From a checkpoint of a small image classifier: 195000 training examples, 28.4 epochs.
Rows from block 12, named by matrix and row number. Rows with one number belong to one channel. Each number is 128 + 24 x the weight over its row's rms, rounded and kept within 0 to 255. All counts start at 0.
# convs0: first 3x3 conv (model.blocks.12.convs.0.weight, 256x256x3x3), inputs 224-230, a 3x3 kernel for each
# convs1: second 3x3 conv (model.blocks.12.convs.1.weight, 256x256x3x3, transposed), outputs 224-230, a 3x3 kernel for each
convs0.207 [104 123 121 143 150 143 153 171  96 152  96 152 140 105 134 129 168 140 149 125 129 156 122 127 141 140 159 137 118 138 125 177 159 149 114 156 181 149 186 156 177 130 159 168 195 182 117 116 132 130 103 105  73 117 101 131 128  88 119 126  99 131 120]
convs1.207 [136 156 124 171 137 155 124 140 137 138 112 149 153 134 142 120 126 101 119 119 136 140 134 171 113 161  98 163 148 117 108  85 193 122 170  80 137  78  77 102  82 131 108 167  83  74 132 125 112  66 116 133 101 136 121 120 159 130 163 121 144 131 158]
convs0.208 [141  86 142 112 148 110 167  90 144 129 112 124  96 153 123 157  83 109 123 100  97 187  96 163 138 136 137 124 137 137  97 114 108 137 104 112 118 124 152  88 145 138 166  72 177 113 168 121 119 114 124 140 151  90 105 114 128 102 144 128 118 129 125]
convs1.208 [125 167 118  94  85 149  99 154 102 129 152  92 115 134 177 145 106 109 148 135 158 132 100  94 129 113 123 126 207 111 139 121 129 153  93 126 105 147 122 137 167 115 137 137 117 130 178 103 150 183  92 144 115  98 100 124 138 127 135 144 147 119 159]
convs0.209 [162 137 133 155 132 136 154  88 105 127 135 203 131 141 118 140 138 135 139 126 143 115 148 134 115  97 162 132 138 155 133 134 158 127  75 130 117 108 110 145 122  80 104 105 126 116 137 153 119 161  99 164 137 103 158 151 160 107 139 123 106 108  86]
convs1.209 [148 160 133 133 104  85 100 143 121 106 133 112 132 114 136 118 122 130 120 134 131 106 134 138 100 117 140 132 110 141 122 124  83  93 125 109 129 152 121 179 119  81 112  94 118 113 137 142 154  99  87 163  97 111 124 130 108 131 123 125 126 117 134]
convs0.210 [125 143 132 135 150 135 125  92 141 153 169 158 139 164 211 182 150 157 136 154 145 143 109 168  99 124 158 122  80 130 113 160 151 105 148 169 128 142 128 136 110 131  93  94 114 169 148 102  89 152 158 168 139 109 134 127 137  97 105 109 146 117 150]
convs1.210 [ 89 154 105  96 111 122 158  87 129 122 109 103 129 109 113 139 159 111 105 115 173 108 120 139 141 154 146  83  89 149 126 140 121 135 164  70 125 128 126 143 144 101 157 170 113  98  97 120 162  93 107 145 153 138 136 151 172 143 113 105 156 155 186]
convs0.211 [157 122 133 110 143 150 112 145 145 192 162 186 133 141  64 123 158 128  97 122  94 128 112 107 106 112  65 139 100 128 127 131 125 137 133 139  96 167 118 111 129 155 139 134 129 121 119 122 110  83 135 125 117 138 181 133 137 129 145 113  91 114 137]
convs1.211 [ 95 115 106 128 123 111 137 100 106 129 146 116 206  63 122 135 147  93 133 163 153 180 135 115 143 126 128 116  97 117 125 133 144 134 119 134 120 126 121 124 122 132 141  85 123 133 116 150 126 146 110  87  74 113 116  82 135  87 122 104 206 205 165]
convs0.212 [146 124 117 154 158 114 120 142  83 136 125 161 115 121 127 154  93 130 128 133 109 102 105 136 102 106 115 155 130 140 130 124 123 126 139 132 142 144 111 119 115 114 148 110 143 153 139 162 142 136 105  95 139  88 131 140 171 129 145 108 103 129 141]
convs1.212 [153 126 130 158 135 109 140 142  97 116 144 159 102 140 111 102 104 120 146 146 114 167 109 155  99 156 150  99 119 143 103 154 107 122 120 161  71 199 143 167 143 156 115 150 176 139 116  89 116 144 159 100  96 172 120 141 121 159 129  82 125 170 101]
convs0.213 [118 116 124 115 155 153 158  94 136  88 152 100 111  88 133 129 162 113 114 131 100 144 134 151 141 169 166 157 126 144 110 153 122  99  94 116 118 133 103 124 140 127 105 142 130 133 133 109 137 116  94 133 148  98  84 134 117 134 121 124 110 144 103]
convs1.213 [107 162 112 102 121 142 161 135 117 151 119  92 124 192 125 162 100 177 105  77 127  99 127 195 102 126 160 123 119 131 136 117 144 187 167 140 147 100 136 132 123 169 163 110 101 160 105 119 134 128 134 132 115 110 149  99 129 115 103 104 116 104  98]
convs0.214 [113 127 157  95 128 141 113 119 145  95 138 116 153 103 139 153 101 138 124 135 115 106 124 135 140 104 113 176  88 129 163 149 139 135 139 155 114 128 106 149 143  81 124  94 143 102 134 122 113 103 116 123 137 131 144 115 115 120 122 147 113 106 118]
convs1.214 [105 132 124  97 109 117  81 102 147 117 137 103 150 114 100 124 142 132 149 149 134 129  94 127 129 113 123  84 107 120 142 137  90 132 101 107 178 125 121 133 122 117 171 182 100  99 146 140 146 141 105 115 149 144 146 168 145 103 143 125 125 139 124]
convs0.215 [157 144 122 147  71 186 147 127 134 136 117 123 158 137 128 147 157 155 108 146 172 147  93 123 150 107 124 105 143 148 116  98 120 159 143 147  99 121 155 136 122  85  97 108 137 126 138 105 134 124 132 158 139 135 139  95 148 107 164 150 129 135 117]
convs1.215 [131  85 139 114 254 108 129 169 130 130 128 129 124 110 102  96 131 141 152 117  88 111 151 113 121 111 138  74  94 108 126  97 139 155 129 137 103 134 128 156 152 115 139 150 138 107 139 117  92 148 145 146 145 165 126 132 130  98  84 154 124 125 146]
convs0.216 [138 104 100 111 113 102 119 134  64 126 121 150 106 152 150 128 141 148 137 131 133 123 101  94 117 120 142 106 128 135 115 111 111 159 107 146 143 110 103 126 114 133  90 153 123 149 113 119 162 105 171  78 123 158 143 137 152 141 144 105  91 105 108]
convs1.216 [175  95 131 112 128 128 113 132 127 139 131 120  79 128 127 103 112 119 136 145 121 121 128 131 126 132 123  84 182 116 205  92 180 124 178 153 168 121 147 124 101 174 149 172 118 111 123 153  52 121  92 107 108  99 124 151 136 154 150 166 124 126 126]
convs0.217 [122 119 124 153 126 143 136 157 143 135 145 131 143 122 114 139 143 103 167 126 138 126 152 136 106 132 103 122 124 116 127 133 102 160  91 123 124 127 109 131 119 114  71 112 115  87 150 121 152 118 145 150 141 123 145 105 137  92  91 124 144 150 121]
convs1.217 [133  95 136 124 130 142 150 115 153 103  98 130 142 165 156 111 118 149 111 116 139  95  89 119 121 118  97 139 201 124 165 154 144  97 110 119  97  83 144  80  71 110 110  84  91  70 164 139  93 136 175 103 115 120 109 113 129 150 129 109 126 168 134]
convs0.218 [189 130 131 155 174 195 160 133 126 118 138 126 142 141 171 134 141  96 143 160 118 147 160 135 105 112 100 156 184 103 148 139 152 131  95 139 124 134 134 118 110 156 128 102  95 146  85  94 111  91 162 139 104 134 118 133 115  93 122 156 111 142 130]
convs1.218 [152 121  77 114 120 180 153 152  91 166 149 100  94 144 137 127 120 106 113 116 141 132 121 170 121  96 111 123 107 118 135 142 133 117 132 105 134 137 113 133 172 144 126 129 166 150 116 128 142 143 139 131 135 137 128 131 115 115 133 132 118 128 122]
convs0.219 [168 136 137 137 133 146 125 117 138 115  48  74 127 111 140 113 167  85 118 136  87 113 134 118 140 136 104 139 144 131 108 124 164  94 105  88 149 109 110 136 115 106 118 128 145 124 133 168  94 137 135 141 143 127 123 129 132  93 157 134 108 148 144]
convs1.219 [131 122 120 117 137 112 114 129  89  99 125 128  87 112  91 108 171 101 125 117 139 115 116 132  90 120  93 108 167 136 132 130 112 116 121 120 154 129 115 117 168 132 131  88 113 116 154 128 110  62 124 115 170 158  99 122 158 155 130 149 109 210 110]
convs0.220 [127 126 133 133 140 143 152 132 133 127  94 105 176 152 128 112 115 108 119  89  87 130 127 144  94  95 101 130 143 133 108 106 117 126 125 114  82  92 144 114 133 136 129 100 142 115 133 133 136 144 130 109 154 147  95 107 165 148 136 148 136 138 123]
convs1.220 [138 119 127 156 150 137 106 116 124 160 137 125 145 124  99 118 119 143 108  90  82 163 142 126 130 142 137 125 136 131 121 117 144 107 110 167 120 167 136 113 123  85 114 131 153 105 141 147 133 109 104 133 119 112 132 117 126 117 143 134 120 115 130]
convs0.221 [142  83 140 164 150 147  87 140 154 130  95 154 149 162 130 128 104 130 110 143 131 132 111 136 140 144 121 102  99 162 107 144 101  96 135 109 103 159 131 152 118 125 138 109 112 131 146 128 134 167 151 132 134 142  99  97 118 130 134 146 122 125 140]
convs1.221 [159 108 161 126 169 109 108 159 116 156 149 135 148 120 107 140 153 151 137 139 107 111 121  99  93 137 149 146 127 144 155 190 144 136 149 132 132  94 120 129 124 106 106 125 136 127 123 140  84 138 111 129  90 129 151 102 124 150 116 107 117 127 127]
convs0.222 [135 148 146 140  95 165 120 126 135 146 111 101 124 124 113  80 114 118 163 136 114 145 155 124 148  92 122 114  92 187 124  81 177 129 125 134 152 177 152 146 107 143 153 179 112 132 140 150 149 171 124 132 155 132 138 117 140 111 140 126 155 158 140]
convs1.222 [183 135 147  88 179 110 148 147 109 144 138 133 113 131 127 125 130 127 110 129 120 122  97 135 135 110  95 142 119 104 147 208 150 116 159 150 178 102 120 166 107 176 129 164 103 142  89 137 133 131  73 124 132 137 174 124 126 125 147 143  99 111 127]
convs0.223 [127 116 110  88  86 144  92 126 127 104 142 138 157 153 158 140 111 137 147 145 139 113 111 134 140 115 106 130 111 126 158 110 143 147 130 141 179 115 133 190 142 100 144 191 155 137 125 140 129 121 154 105 169 164 134 107 136 121 119 114 108 150 131]
convs1.223 [136 154 163 100 197 147 120 164 149 108 104 152 145  85 138 118 123 124 115 114 130 138 124 102 128 134 148 119 146  84  71 131  90 133 138 120 112 123  99 126 125  79 137 118 105 129 127 108 124 116 108  93  84 130 116 139 123 152 125 164 111 123 109]
convs0.224 [122 121 154 177 132 101 141 162  97 114 114 132 118 132 116 155 157 119 106 125 110 107  97 112 162 133  98 107 117 106  94 141 113 143  74  86 157 124 130 113 118 124 150 132 133 170 122 141 119 138 144 138 156  93 149 103 149 131 127 132 109  88 126]
convs1.224 [152  71 114 130 108 123 109 146 113 101  98  97 119 136 137 138 130 145 144 131 119 118 109 128 135 143 135 133 170  89 134 157 170 116 156 163  57  98  82 111 115 121 103 106 131 140 134 120 120 112 124 117 181 105 152 148 121 109 111 142 125 144  97]
convs0.225 [144 131 119 108 114 121 117 128  98 122 126  92 112 137  96 143 154 154 128 135 118 106 147 110  80 141 106 144 126 113 138 108 100 145 128 118 161 124 150 121  96 165 119 123 150 128 116 121 143 121 128 164 132 104 145 113  73 147 173 120 136 130  90]
convs1.225 [128 133 155  77 164 154 164 122 114 169 125 118 129 115 134 113 124 129  87 105 134 104 120 154  78 105 155 146 143 131 124 136  93 119  81 125 131 118 111  84 130  99  76 101 119 130  93 133  64 162 125 107 173 158 150 147  98 104 134 132  82 154 146]
convs0.226 [131 132 112 119 110 119 114 133 107 153 106 164 145 165 108 135 102 138 126 119 129 147  92 121 136 107 149 104 167 122 124 119  86 153  90 127 152 126 138 137 125 125 105  92 167 104 128  74  99 161 134 120 131 159 152  94 133 147 147 133 147 108 108]
convs1.226 [ 81 109 120 130 127  99 126 128 109 133 163 146 172  92 120 123 136 110 121 175 116 138 148 122  98  97 122 158 202  98 164 113  98  78 119  99  98 176 157 127  92 104 103 136 147  69 132 107 140 130 105 159 182 129 117 156 144 126 127 121 133 129 113]
convs0.227 [170 105 126  94  74 124  99  97 125 124 112 148 121 127 133 165 135 129 100 120 148 100 145 144 133 145 140 149 130 125 182 129  93  92 187 101 133  94 146 125 127 151 124 144 134 113 137 142 119 113 116 117 142 141 133 140 108 137 132 112 114 160 119]
convs1.227 [160 111 134 131  97  96 111 130 125 150 102 150 132 117 119 117 115 115 127 117 114 113 107 112 134 147 121 117  95 191 148 190 135  57 146 185 100 163 140  74 143 184 103 139 143 116 136 154 122 119 173 108 148  87 130 150 124 138 136 125 137 126 140]
convs0.228 [101 177 127 170 115 195 105 134 120 132 153 150 123 111 126 103 139 127 126 118 152 143 131 158 124 130 118 122 142 138 123 127 132 149 130 138 141 131 106 143 152 142 116 137 112 188 168  70 131 161 142 139 133 105 136 146 116  96 130 126 124 106 136]
convs1.228 [124 122 119 118 180 118 141 120 133 127 133 141 137 143 112 130 113 140 145 152 128  92  96 163 111 162 126 139 139 121 117 123 130 180 133 136 130  94 143  69 149 126 168 149 109 145 127 127 120  92 139 133  82 109 144 139 153 140  78  94 120 146 149]
convs0.229 [121 152 117  69 126  80  55  65 113 131 133 147 144 108 120 109 139 146 137 119 145 129 148 110 129 121 116 130 113 122 101 137 135  91 112  63 137 121 132  98 153 118 148  98 148 173  90 150 103 178  66 130 161  79 159 132 127 131 114 123 107 121 108]
convs1.229 [113 146 126 165 114 177 113 120 120 120 138 124 133 160  97 131 131 129 129 108 155 159 145 118 108 145 159  47  97 108  57  52 109 130 125 125 135 153  93 168 111 158 131 150 107 151 167 143 166 138 176  85 140  99 130 118 116 119 114 124 128 136 105]
convs0.230 [124 102 155 118 113 114 108 188 121 125 114 120 141 110 125  99 142 145 151 144  97 158 143 150 100 120 165 110 142 144 115  72 104 104 117  77 147 101 126 137 136 124 115 172 152 115  86 164 144 113 144 134 127 144 134 144 112 126 105 117 125 118 129]
convs1.230 [140 135 196 176 200 145  36 144 122 115 112 135 127 158 127 126 154 103 110 105 134 133  55  86 145 156 105 137 113 146 114 104 109 101  89  79 101 131 123 138 100 146 155 152 131  97 101 112 180 134 111 153 169  85 112 131 139 158 121 112 145 127 165]
convs0.231 [162 124 133 135 124 170 132 140 161 152 142 152 140 114 137 119 137 140 169 120 120 172 144 149 165 122 121 158  91 155 138 161 143 136 155 165 146 118 127 150 153 158 160 139 124 111  85 114 140 125 130 146 109  99 121 119 117 143 120 124 119 135 135]
convs1.231 [101 101 117 125 139 103 148 117 145 135 125 125 117 111 114 129 117 105 110 124 139  94  93  91 141 133 142 122 109 127 137 126 128 109 128 115 159 101  85 127 108 146  97 132 116 142 137 137 173 148 122 144 180 139 146 131 116 120 100 115 141 116 119]